Weights of a small masked image model.
Model: 48-pixel images, encoder norm layernorm.
Training: soap at rate 0.0015, batches of 128.
Data: trained on histories of elementary cellular automata, time running down, 9.0 epochs.
Rows from block 5 of the encoder of a small masked image model, named by matrix and row number. Rows with one number within an expert belong to one neuron, the router's apart. Each number is 200 + 30 x the weight over its row's rms, rounded and kept within 0 to 999. All counts start at 0. After the name is the row's rms in percent of the matrix's.
Before each expert's rows are labels from the 100 images, of 14976, where the router gives the expert most weight on average: "strongest on" is what is common among them. Only what is clearly more common there than usual is listed. The data: histories of elementary cellular automata, time running down.
# router: router (encoder.blocks.5.mlp.router.weight, 4x320, trained with AdamW), inputs 160-319
# up: expert up (encoder.blocks.5.mlp.up, 4x640x320), inputs 160-319
# down: expert down (encoder.blocks.5.mlp.down, 4x320x640, transposed), outputs 160-319

# expert 2
strongest on: large cells
router.2,090,192,221,236,190,191,187,192,145,170,231,223,204,189,175,253,174,223,140,235,223,178,170,199,190,130,194,212,183,207,196,178,180,193,200,207,195,143,207,208,167,157,199,221,191,213,189,222,201,212,148,231,223,195,229,230,159,228,181,224,222,209,188,221,246,139,188,128,230,219,193,191,151,227,184,171,188,216,211,203,165,214,228,247,239,207,173,183,172,157,154,256,248,217,260,201,173,204,200,244,179,218,225,251,214,195,157,262,197,257,157,179,149,202,202,209,190,233,187,151,197,179,195,187,179,227,171,203,208,191,193,232,248,218,192,200,224,197,165,156,207,232,186,258,194,244,224,210,181,170,236,201,139,225,187,186,223,161,183,156,206
up.0,098,209,168,231,200,89,158,169,238,187,183,218,221,164,113,189,145,161,196,211,172,235,264,225,219,191,196,220,202,167,213,203,164,146,176,208,233,233,186,180,240,225,213,153,204,211,190,182,191,162,223,196,245,228,164,242,214,216,185,182,191,210,156,219,189,207,172,203,185,206,220,228,198,220,232,217,196,237,209,208,178,207,161,263,179,168,148,231,174,204,246,229,175,139,171,184,242,196,202,226,233,178,234,223,172,209,187,180,243,206,132,251,204,204,194,199,207,218,245,194,192,226,230,131,223,151,209,180,219,149,163,126,187,162,189,179,182,164,205,242,214,151,250,180,201,148,244,155,192,203,227,204,250,236,240,137,207,221,142,224,167
down.0,101,194,219,200,169,187,210,212,175,200,167,251,210,218,148,247,212,224,212,146,167,225,171,206,194,173,154,215,200,202,224,182,215,163,186,214,224,214,221,239,247,179,157,181,198,185,188,163,299,246,167,163,211,186,202,224,162,193,170,172,214,184,231,239,191,179,154,206,171,195,196,224,211,147,225,187,158,231,207,240,252,184,159,208,223,188,239,152,179,236,244,228,218,203,175,206,167,214,187,263,246,236,140,174,109,224,200,223,210,164,215,156,203,195,129,197,163,216,192,232,188,224,189,171,229,247,226,191,232,187,209,200,209,216,218,168,197,190,165,173,198,226,212,249,216,227,245,171,221,125,211,176,240,254,211,216,192,191,167,221,231
up.1,102,233,197,159,217,229,184,227,248,198,177,157,209,230,174,204,172,225,198,168,198,210,188,233,212,209,199,185,177,169,212,194,183,173,235,185,203,184,244,201,147,227,242,160,117,253,197,205,209,148,184,228,177,194,164,169,193,203,209,212,201,222,183,184,222,200,128,207,206,223,195,162,183,161,235,257,185,226,223,220,251,214,243,240,210,190,189,221,221,179,186,175,180,209,178,227,202,200,233,287,165,158,229,142,181,164,158,192,215,195,165,255,210,185,162,226,213,204,182,146,170,232,197,186,153,197,194,217,172,178,206,218,181,239,148,166,169,250,213,179,223,250,228,205,169,139,261,202,208,179,179,224,156,187,189,213,230,194,214,187,158
down.1,111,204,185,162,190,206,206,238,216,211,210,195,232,206,153,217,259,242,191,206,225,268,170,216,193,172,195,189,175,240,236,188,205,239,184,166,217,177,193,178,179,202,270,162,168,191,195,172,196,184,219,252,217,238,169,153,193,227,211,260,234,215,249,177,156,165,209,189,169,223,241,221,161,213,188,219,217,183,173,183,195,171,250,224,210,199,201,195,170,217,226,195,207,188,163,197,232,210,246,217,194,195,173,177,157,183,246,224,176,201,233,203,138,169,231,181,139,215,164,155,203,188,161,219,243,197,219,198,179,210,200,255,225,246,242,240,199,216,186,168,215,249,193,265,176,209,228,203,191,153,268,183,152,221,181,178,191,206,161,177,159
up.2,100,257,252,185,210,215,234,205,204,214,183,180,192,194,238,194,153,259,227,191,206,196,218,203,199,194,200,160,184,194,234,208,251,193,209,148,186,189,154,194,206,250,194,235,182,176,215,192,203,189,180,210,169,215,198,206,179,229,165,189,207,247,235,159,197,258,225,208,192,190,232,204,249,231,199,222,222,205,183,128,197,214,207,234,191,197,168,236,230,204,180,152,174,152,194,206,231,194,166,172,171,216,194,203,171,187,168,236,187,181,169,221,222,140,145,181,175,185,165,204,196,170,199,193,156,201,177,211,220,180,230,223,215,215,176,161,148,212,215,197,206,246,134,244,218,193,214,201,205,182,209,217,225,237,218,182,165,156,208,233,218
down.2,095,223,220,142,222,233,228,209,190,168,237,181,129,219,138,189,188,187,206,215,208,205,173,202,145,233,248,184,263,123,188,187,189,155,214,203,214,178,238,205,174,220,231,253,186,205,179,221,243,198,205,182,192,195,205,195,178,180,222,207,188,191,234,252,160,197,184,224,171,224,169,170,96,229,241,246,219,157,167,158,209,182,165,205,229,215,191,207,188,227,197,221,229,208,218,189,192,162,187,193,168,199,214,179,191,129,147,233,215,178,228,173,239,202,229,224,180,137,189,234,217,206,168,223,195,236,201,239,201,194,138,201,196,220,200,244,171,265,185,207,159,284,217,222,201,210,206,197,253,212,181,151,204,203,163,187,224,199,203,149,178
up.3,105,164,226,181,227,194,197,227,152,154,168,212,164,235,205,212,197,216,176,213,210,205,200,191,170,204,169,224,136,229,145,172,177,218,258,130,145,237,200,205,189,185,238,155,247,197,240,181,220,198,203,205,186,198,224,230,233,261,194,230,199,216,250,176,244,191,162,142,196,223,155,178,212,223,184,176,207,220,214,211,190,223,256,191,226,180,203,177,143,212,161,218,172,185,196,242,185,176,160,192,170,202,181,216,252,208,231,219,132,216,161,208,175,212,229,236,214,183,226,210,147,230,193,187,256,195,173,190,171,174,205,200,176,139,231,186,215,283,178,260,181,169,212,169,164,198,162,206,235,178,179,171,211,267,175,181,194,194,193,182,238
down.3,111,194,203,172,201,178,186,171,219,207,221,171,188,209,169,174,181,135,178,214,183,235,257,195,216,231,252,220,216,217,189,220,191,162,206,233,193,176,201,211,223,158,213,205,225,216,187,219,216,197,225,200,161,212,174,221,179,200,191,219,212,183,197,244,167,158,203,235,171,166,168,173,217,191,179,180,212,174,217,204,171,168,200,227,160,223,163,273,273,247,162,177,195,192,179,224,161,126,179,200,150,182,207,166,151,219,166,227,184,196,231,160,210,241,246,205,184,163,212,172,202,156,175,215,225,245,196,188,179,228,153,209,188,185,237,214,246,184,245,275,171,195,197,239,258,184,191,194,210,248,156,226,217,156,197,231,217,241,223,173,253
up.4,099,169,239,202,191,178,205,191,207,174,236,228,264,164,195,140,205,194,205,211,216,213,203,199,231,190,181,206,213,176,186,167,240,200,236,262,182,257,210,210,178,164,198,224,192,164,195,251,226,150,188,179,126,229,241,186,143,194,181,171,182,222,197,207,211,256,189,171,201,170,151,213,169,206,203,171,179,195,207,262,268,231,184,184,246,137,209,178,209,198,208,180,150,256,153,186,232,176,222,161,187,211,270,234,194,140,222,195,206,195,197,208,199,211,220,233,220,248,246,208,211,235,231,225,199,96,179,279,208,222,259,174,220,214,219,155,230,187,231,212,145,194,242,164,218,184,170,175,174,255,238,157,176,201,149,223,192,192,205,195,185
down.4,091,203,189,155,251,168,221,169,201,246,165,199,174,158,170,195,209,228,243,199,232,244,193,147,262,175,191,151,167,206,235,204,237,251,204,144,195,196,203,238,196,136,172,193,255,177,170,171,194,254,211,228,231,169,227,229,181,185,224,209,201,264,244,180,222,161,242,169,229,216,220,187,208,204,189,204,225,185,166,213,166,237,170,188,172,186,155,206,195,232,222,155,183,246,208,171,193,202,201,179,236,236,181,184,178,200,203,230,177,166,203,255,171,148,150,177,171,202,128,231,176,209,192,174,219,216,211,221,189,253,195,233,214,185,169,247,233,242,177,151,190,175,217,163,185,189,232,152,243,208,180,196,240,217,144,186,216,157,199,241,214
up.5,104,166,277,158,229,171,168,252,114,174,162,219,124,245,223,200,161,223,177,173,221,202,207,214,189,211,165,203,171,202,219,168,220,242,244,160,211,188,192,210,218,198,188,164,215,210,195,204,194,165,222,192,187,169,239,202,214,224,189,240,230,206,178,224,179,176,210,163,188,216,202,208,190,219,218,221,191,228,242,166,183,219,217,219,205,132,195,190,192,202,168,246,149,185,199,259,166,194,160,206,194,186,212,189,242,180,200,220,151,179,203,242,154,207,231,257,159,155,221,212,195,177,196,197,185,200,166,225,148,147,183,192,229,188,190,224,237,256,200,207,154,166,209,167,165,163,204,210,244,244,211,224,221,180,218,199,166,177,176,170,180
down.5,099,234,147,175,174,207,181,197,218,207,206,187,225,207,170,221,191,164,220,165,232,185,233,262,240,189,208,212,206,208,181,209,202,232,205,257,209,165,186,189,252,179,195,181,178,216,169,196,276,204,192,204,143,211,175,195,214,195,154,231,248,227,242,163,136,191,192,170,194,203,185,191,213,222,156,188,181,167,225,199,168,199,234,196,219,240,184,218,213,219,201,175,228,197,191,236,163,169,163,193,181,174,205,179,171,207,210,221,186,217,211,172,209,222,223,184,183,227,196,191,231,181,167,171,201,237,227,193,183,216,172,179,177,160,210,215,223,173,205,200,205,171,238,268,255,241,226,184,206,176,171,180,191,166,202,195,227,242,211,188,212

# expert 3
strongest on: 000 turns on; 010 turns on
router.3,102,205,222,159,268,204,176,174,185,179,182,240,249,165,194,136,179,186,176,159,212,168,193,188,216,220,249,273,217,188,203,191,166,250,213,211,201,221,148,238,246,200,208,204,201,172,229,188,207,195,228,263,181,175,213,199,242,213,233,143,152,145,190,187,225,273,206,226,184,133,153,164,212,202,193,202,217,188,210,170,263,215,199,207,205,199,188,232,191,177,163,256,200,179,210,224,240,204,220,240,195,205,204,175,246,175,201,177,170,179,230,210,193,236,219,229,218,221,171,187,172,202,223,291,206,222,203,177,209,192,211,223,188,201,225,257,251,248,238,177,192,200,262,199,207,171,207,194,182,237,154,164,187,213,203,182,123,151,200,202,220
up.0,105,192,249,224,196,242,177,147,189,249,222,179,205,222,207,219,242,184,230,209,195,144,178,217,166,252,131,177,179,211,236,247,191,166,217,238,232,169,214,186,204,188,141,249,213,266,168,197,189,227,186,226,221,228,206,179,196,234,180,209,176,174,221,164,201,157,177,211,198,225,189,208,220,205,234,211,251,218,205,199,224,135,209,231,183,193,219,210,152,239,243,193,159,230,258,167,250,189,216,199,202,178,218,205,153,193,233,210,204,189,135,179,228,215,200,167,199,191,156,207,163,232,166,181,159,190,173,220,154,192,224,216,181,243,234,237,247,198,165,223,204,232,267,218,199,215,202,160,179,193,205,218,172,185,194,226,185,180,211,163,219
down.0,109,224,223,164,182,212,221,216,191,220,156,189,191,167,210,251,202,201,179,220,160,217,177,206,271,219,166,192,163,208,167,170,255,253,210,211,189,222,227,168,174,192,202,170,225,182,210,191,182,223,274,203,236,183,231,264,177,239,176,188,199,219,201,190,196,184,208,223,255,225,151,232,244,264,150,185,190,159,269,131,175,152,256,222,217,192,198,160,173,252,217,170,139,199,173,194,197,204,227,180,210,232,186,195,129,198,176,262,233,171,161,249,208,196,206,271,155,227,188,238,177,152,157,220,205,205,211,236,234,241,225,237,208,217,254,238,238,169,228,185,189,181,160,196,249,178,207,219,241,206,186,213,178,219,231,183,179,214,214,196,249
up.1,094,220,204,154,199,186,184,193,227,207,184,193,240,190,185,211,121,174,163,208,164,188,176,179,233,164,189,191,226,180,228,169,196,166,186,216,172,201,169,217,219,186,160,187,187,180,141,224,240,177,204,121,225,274,207,215,187,177,171,132,239,213,186,219,198,264,195,223,212,160,134,161,175,217,145,189,197,155,232,186,195,186,211,212,173,193,179,259,275,169,212,184,192,191,208,206,171,164,209,166,215,188,218,201,191,208,215,207,242,226,186,171,219,168,218,190,239,121,207,190,170,214,200,155,273,181,152,140,174,218,175,150,253,151,250,223,226,205,223,204,228,235,198,172,166,213,229,167,214,198,186,163,229,227,220,208,221,217,175,200,231
down.1,092,162,212,183,192,198,208,180,218,147,212,262,278,182,197,233,163,155,160,201,190,222,189,198,234,165,179,201,219,180,107,251,244,218,185,136,202,151,221,227,205,237,247,208,159,193,233,235,202,201,209,230,199,207,240,225,173,218,239,207,163,209,153,174,228,173,178,196,203,223,178,236,181,197,236,209,184,211,216,224,123,202,210,212,219,225,237,238,198,211,153,208,181,176,202,181,155,227,214,239,244,219,191,220,175,146,251,212,175,213,180,187,213,198,207,219,222,217,204,268,158,202,210,223,181,270,188,215,279,166,227,219,218,210,236,237,197,211,209,224,193,194,195,221,241,216,202,218,222,272,197,177,216,228,189,208,190,194,212,149,198
up.2,108,157,210,221,208,163,215,254,181,187,183,247,162,242,190,147,214,255,198,241,157,197,166,211,191,176,166,177,161,219,206,205,191,188,218,243,185,234,222,194,187,193,207,178,216,187,234,187,239,224,178,193,221,182,224,283,186,211,175,259,237,167,208,197,230,173,188,180,218,250,215,158,185,182,161,181,198,212,158,232,194,134,179,171,184,182,208,182,206,250,156,197,180,191,162,175,207,214,172,223,236,188,213,165,123,245,190,233,194,234,225,194,199,200,184,205,260,154,208,278,160,198,177,216,188,136,154,227,209,190,191,193,179,215,139,130,188,168,164,206,229,225,180,212,145,235,193,209,215,194,252,253,240,233,158,196,190,181,195,172,196
down.2,123,150,208,192,205,192,190,202,211,183,169,204,200,208,182,270,229,210,235,159,209,241,219,178,222,170,182,178,197,223,180,163,228,204,200,231,241,147,231,192,250,134,149,209,226,206,187,190,187,221,166,150,136,192,193,153,173,207,211,180,206,221,190,208,208,223,182,208,187,142,207,197,169,260,200,183,196,208,363,157,201,158,214,227,204,212,194,209,203,219,191,245,185,195,207,180,151,182,222,211,161,217,223,208,180,244,253,226,192,194,179,184,200,210,152,198,207,200,198,218,226,159,198,285,204,217,264,154,214,134,244,226,197,225,188,219,214,204,231,210,191,228,187,240,198,196,273,145,167,200,204,280,234,235,196,177,180,155,194,196,216
up.3,109,195,214,180,221,202,171,173,187,281,153,203,257,167,182,230,165,208,215,223,205,187,198,236,156,203,211,188,147,191,199,223,232,199,127,138,153,230,224,199,285,190,190,196,198,197,181,171,192,177,251,200,221,178,151,172,154,209,241,154,221,197,204,197,187,201,154,248,164,214,115,188,189,231,138,247,201,249,205,152,211,177,219,232,199,219,207,214,203,195,205,178,160,199,154,221,142,199,245,200,180,202,230,179,187,196,198,238,214,215,152,235,226,194,211,186,165,191,140,199,176,213,247,188,206,214,203,125,175,205,144,168,187,167,243,207,166,219,218,179,202,225,171,154,166,145,216,201,165,198,183,201,198,232,189,232,234,212,211,245,180
down.3,111,180,239,182,212,212,182,164,189,162,228,210,251,169,198,234,161,137,223,158,174,204,232,227,227,151,151,221,241,118,192,201,192,177,197,201,201,185,163,231,213,223,246,147,201,190,274,215,223,219,201,212,191,175,220,192,168,188,193,153,167,211,107,175,174,220,220,210,176,157,175,206,178,198,241,180,214,152,318,230,224,197,258,201,169,236,212,214,193,190,161,235,194,176,221,158,183,168,178,238,205,202,278,205,234,165,185,169,213,206,148,169,187,199,229,217,222,177,183,177,175,168,221,172,217,225,208,199,174,209,202,217,214,178,239,261,198,234,155,198,163,197,205,220,210,170,197,188,207,217,206,213,187,293,207,198,207,149,233,217,218
up.4,099,185,227,151,216,206,192,191,215,164,170,248,152,188,229,192,182,178,220,176,219,224,182,208,199,153,178,216,150,174,199,170,201,189,206,208,228,194,178,212,174,169,204,217,242,127,181,234,214,225,173,173,177,172,256,238,247,230,190,160,145,204,172,194,170,192,211,162,195,180,172,185,155,159,203,182,194,169,210,175,176,210,207,196,193,239,217,233,180,186,191,142,204,238,195,239,189,179,176,189,204,167,189,282,256,183,234,201,231,190,184,205,244,132,199,168,220,214,228,190,205,177,208,201,291,193,155,220,191,213,218,226,236,222,267,224,235,204,240,206,202,175,180,215,165,202,139,138,215,274,222,144,223,182,231,207,187,161,175,213,222
down.4,103,179,225,273,191,231,159,205,194,219,181,178,289,255,186,172,188,245,176,208,171,139,209,201,202,236,231,128,209,284,208,227,191,144,236,145,211,217,220,216,194,216,187,199,140,216,190,197,158,201,222,111,233,214,195,212,226,177,208,238,261,242,191,204,231,222,166,221,180,211,219,213,188,243,237,233,194,190,90,226,181,183,191,201,217,287,187,194,195,196,268,195,188,188,178,218,151,289,233,194,223,220,176,191,207,186,237,194,195,181,165,184,186,242,159,208,189,180,190,253,214,190,193,151,159,190,149,162,201,200,229,201,209,219,185,232,183,194,229,227,236,200,174,229,200,202,179,198,187,208,167,124,254,173,241,198,225,205,241,176,170
up.5,102,198,174,194,220,239,152,224,265,225,198,217,154,195,240,230,236,239,212,245,187,226,212,237,172,189,192,160,182,231,241,172,164,211,211,198,235,206,218,184,191,150,220,216,196,238,185,201,196,250,242,131,222,139,197,209,154,238,195,223,162,184,211,210,233,189,172,166,214,259,207,215,255,155,213,224,165,187,177,266,213,204,205,181,198,254,224,180,179,200,175,214,290,227,145,141,217,182,174,214,237,180,233,249,184,206,167,284,167,222,154,192,209,256,184,226,204,160,205,199,221,199,116,248,208,149,209,198,239,187,157,244,170,205,176,224,188,144,215,218,209,190,189,225,163,194,245,220,211,191,200,141,248,236,175,209,210,145,203,191,166
down.5,093,184,241,190,158,190,206,209,197,200,187,190,184,188,236,175,249,246,226,208,230,190,236,182,215,231,200,120,186,257,194,193,246,220,213,198,263,189,239,187,164,195,199,196,251,219,229,204,159,235,181,161,174,283,244,219,219,174,233,230,215,246,163,233,214,224,217,148,194,153,295,213,169,211,218,166,226,205,187,204,184,185,187,185,194,201,236,197,202,172,202,191,185,188,201,271,196,186,259,227,229,212,249,194,183,193,237,162,263,186,233,180,189,218,172,146,150,230,177,188,137,157,251,196,189,181,152,205,172,188,258,194,211,227,172,234,220,182,229,214,218,160,227,200,168,209,240,159,237,181,249,228,206,118,216,195,208,223,207,243,177

# expert 0
strongest on: 100 turns on; 110 turns on
router.0,101,201,157,176,187,216,187,252,208,200,217,174,220,196,192,207,200,191,211,199,185,213,207,180,253,177,221,186,196,200,193,163,221,215,233,169,157,179,259,168,201,214,198,230,174,252,261,221,230,158,186,240,187,240,223,194,211,222,205,141,195,210,246,188,181,184,232,241,254,202,203,193,226,236,176,186,228,205,215,193,204,183,172,187,163,217,224,152,206,220,213,231,224,183,157,205,211,181,213,129,264,197,167,217,168,174,249,169,208,179,167,181,179,206,209,148,226,200,204,216,191,221,197,140,202,183,179,185,244,225,148,212,210,171,189,259,256,165,134,223,241,223,150,168,201,225,221,183,165,196,213,205,203,229,223,200,158,237,246,256,164
up.0,099,252,182,252,175,160,262,196,208,214,206,215,191,190,175,220,218,221,218,150,193,221,219,224,155,257,167,194,241,180,180,235,194,214,227,201,216,177,201,225,255,170,164,169,262,239,181,206,170,179,190,226,250,231,186,207,231,153,210,201,205,204,205,180,169,232,196,194,231,187,229,208,183,246,183,169,247,206,179,198,184,215,173,236,206,174,164,188,235,203,200,240,148,252,210,260,199,238,157,174,214,196,199,210,170,172,242,238,196,148,179,179,210,210,202,202,179,186,202,249,180,158,231,252,294,184,200,209,183,197,198,211,197,183,244,207,179,176,231,245,219,186,192,190,213,185,251,193,186,151,200,154,227,177,227,170,158,226,207,202,251
down.0,099,160,188,156,185,274,165,185,207,195,208,131,225,172,197,137,193,180,236,241,222,191,232,173,268,240,183,261,153,172,231,185,251,211,217,210,190,175,223,235,151,222,218,185,195,166,285,226,203,191,202,182,182,176,226,233,204,233,191,172,214,205,190,220,255,168,188,174,225,202,198,150,209,180,213,200,207,176,232,239,175,223,162,155,199,156,246,183,180,176,157,226,179,234,180,138,163,147,178,197,212,173,210,208,226,163,212,166,213,245,215,198,214,232,210,221,248,191,202,158,198,217,221,187,192,201,211,201,254,241,206,210,280,227,193,195,173,187,187,189,175,158,233,180,229,223,174,182,141,217,199,197,207,202,158,174,210,217,207,241,255
up.1,097,224,228,213,247,242,190,213,165,230,179,195,179,209,157,221,221,206,259,181,188,171,221,214,173,185,211,141,148,224,233,151,253,188,179,177,203,192,222,181,202,130,141,239,210,265,209,184,224,197,194,239,181,205,236,151,178,190,231,196,199,227,210,209,202,218,188,189,199,151,201,204,185,227,212,234,168,187,251,179,184,193,175,147,179,147,208,215,184,191,188,245,158,270,198,228,173,109,190,222,198,170,234,189,167,267,187,168,144,200,198,244,178,161,221,168,229,122,154,229,166,152,224,224,160,170,172,215,160,212,241,212,198,215,200,203,244,185,173,219,229,232,173,162,177,252,156,238,202,211,208,167,211,170,94,141,222,220,236,252,191
down.1,099,159,183,151,199,181,213,197,243,181,220,196,146,216,217,157,231,222,151,225,211,235,201,156,220,198,241,191,219,201,233,218,182,190,190,216,175,197,187,226,177,233,229,220,240,113,169,192,181,173,220,176,184,225,188,166,208,234,147,217,230,151,192,234,170,124,196,249,212,168,215,200,169,157,214,198,168,193,124,278,190,179,200,216,209,167,233,185,211,161,231,203,196,172,197,186,211,257,161,177,150,240,252,196,175,173,190,185,212,178,197,205,225,264,188,240,183,239,229,235,194,230,191,200,213,211,195,170,224,216,183,146,219,239,207,221,194,192,171,196,223,227,241,233,201,177,217,202,236,186,166,202,170,235,285,207,201,150,177,214,193
up.2,114,205,200,209,176,152,177,218,225,250,195,200,208,203,199,177,168,194,209,231,159,202,216,169,222,175,161,154,153,182,133,220,198,207,185,210,177,164,232,175,208,241,191,261,179,176,210,182,157,153,226,138,169,162,161,163,218,252,213,206,229,224,207,171,209,286,191,143,226,184,186,204,125,208,160,170,182,216,202,224,142,222,235,193,189,266,181,229,201,181,217,243,160,158,199,192,211,189,188,185,217,235,195,134,211,187,169,212,159,219,207,166,190,140,173,209,247,213,178,169,212,208,212,187,199,190,141,199,217,216,249,186,157,249,215,194,219,262,168,182,179,184,220,165,212,238,201,202,172,197,225,256,197,225,208,134,165,168,183,226,257
down.2,111,158,230,203,175,194,198,215,230,143,201,228,191,169,202,217,259,162,192,161,198,181,198,202,172,216,211,187,223,133,195,249,230,203,175,149,179,218,217,274,161,175,196,192,248,238,210,224,210,183,164,223,173,201,223,247,192,195,195,213,206,213,190,205,225,210,171,205,206,156,284,211,180,205,229,184,165,181,199,191,195,220,207,240,217,222,230,178,182,189,154,140,224,291,201,257,190,166,226,208,211,192,189,216,250,198,261,154,206,166,209,178,251,194,181,208,133,232,193,210,120,160,205,192,229,236,245,255,203,159,155,265,173,188,225,214,176,152,201,186,250,165,182,196,185,200,245,257,215,197,182,203,202,219,184,191,208,212,204,196,234
up.3,104,189,192,165,167,230,176,213,185,125,216,168,231,165,143,260,189,175,209,169,182,203,211,187,186,227,195,178,198,210,251,210,141,156,263,172,218,217,184,213,202,266,167,221,205,156,233,276,209,202,228,208,177,200,195,179,202,218,207,167,220,169,212,147,231,188,183,187,200,198,215,184,212,210,218,187,252,215,200,229,190,218,282,200,211,247,205,192,236,217,192,215,181,195,203,215,196,200,172,157,223,201,259,229,209,216,195,191,181,225,187,230,231,192,192,186,180,192,212,165,159,201,153,226,199,194,232,181,203,192,257,248,213,186,220,195,251,196,162,216,196,188,148,195,201,157,191,168,190,274,218,242,225,211,267,224,175,217,173,164,211
down.3,099,171,224,239,174,193,212,240,179,173,164,164,205,209,179,161,180,244,246,202,172,182,190,168,251,227,202,238,203,166,178,206,244,207,183,193,205,206,186,218,226,162,213,107,143,224,197,221,184,211,160,156,207,183,116,223,222,189,155,165,234,190,190,215,183,201,182,181,215,270,182,218,154,198,195,221,176,255,218,224,149,201,172,215,134,215,181,232,191,188,274,202,209,211,184,215,229,197,143,222,156,234,174,180,228,211,262,185,182,185,226,206,210,208,166,243,195,191,197,232,227,143,174,169,230,181,182,195,177,268,171,177,223,217,196,219,143,204,221,213,177,147,206,199,202,263,229,234,237,141,222,173,235,164,151,167,239,191,162,258,207
up.4,101,173,195,173,221,214,147,212,227,231,223,135,203,238,236,221,172,138,279,234,255,202,226,206,228,172,223,167,109,188,192,218,131,198,227,205,185,147,219,243,215,228,183,217,166,185,161,246,227,206,173,217,132,197,225,203,185,175,185,190,229,163,219,232,289,175,199,237,214,270,224,189,244,189,203,186,180,188,234,176,190,180,146,237,204,216,194,215,180,177,246,198,184,216,137,165,146,175,184,225,204,220,232,228,228,259,194,179,178,196,196,230,223,208,195,152,226,200,237,191,150,198,162,127,154,179,216,227,224,179,183,199,217,159,156,199,215,231,165,224,214,252,217,190,169,214,173,168,182,220,206,215,143,183,217,235,221,187,170,197,196
down.4,104,185,199,195,188,197,210,201,228,166,189,200,168,226,192,219,195,193,191,167,119,180,166,164,209,208,187,204,269,178,199,205,217,160,162,177,233,276,169,146,191,142,221,192,212,172,229,196,207,256,200,147,208,195,141,211,266,198,160,223,234,203,171,238,164,239,207,170,215,144,139,221,188,207,201,188,185,216,179,213,180,233,187,177,185,214,225,188,218,184,218,238,208,229,181,155,226,198,209,174,205,222,185,171,218,178,218,182,190,184,223,218,197,192,224,215,171,209,161,168,237,174,233,219,220,206,165,164,165,197,168,155,195,166,282,160,152,224,271,217,143,233,207,155,204,226,290,248,231,210,182,137,203,187,246,163,198,205,195,269,147
up.5,111,181,150,183,162,201,176,232,160,229,193,215,189,200,221,176,224,194,193,230,242,213,198,168,214,177,207,174,177,187,137,230,208,209,159,207,179,208,228,183,236,204,86,239,255,231,226,196,190,201,200,251,188,195,194,175,286,193,189,216,205,201,218,206,184,252,224,265,228,216,170,172,172,159,196,170,220,176,221,184,166,178,219,230,198,219,184,207,203,244,217,173,249,193,192,196,217,182,217,212,208,185,237,139,214,187,165,188,233,198,182,184,178,171,236,165,161,199,132,186,267,190,222,218,198,177,223,175,210,177,216,160,144,203,177,230,219,279,186,143,190,137,197,198,212,172,183,155,143,182,214,250,191,174,235,185,203,203,205,199,187
down.5,108,215,246,174,198,207,246,188,181,199,191,205,232,241,178,198,177,176,206,207,119,200,180,209,186,192,208,205,248,210,229,224,182,163,255,220,217,196,185,191,172,193,229,187,254,197,223,211,221,220,201,213,280,170,196,167,194,175,223,212,162,228,185,216,208,150,213,163,160,162,261,198,172,186,161,226,250,233,176,188,214,227,158,189,193,193,216,217,208,200,195,126,233,233,252,253,200,183,229,208,140,206,245,211,254,175,178,195,225,185,224,138,210,205,151,211,224,231,256,235,180,199,199,177,216,246,216,217,170,177,194,214,196,224,165,163,235,182,207,215,212,274,180,228,154,160,208,258,263,203,163,166,198,224,188,189,247,200,171,208,198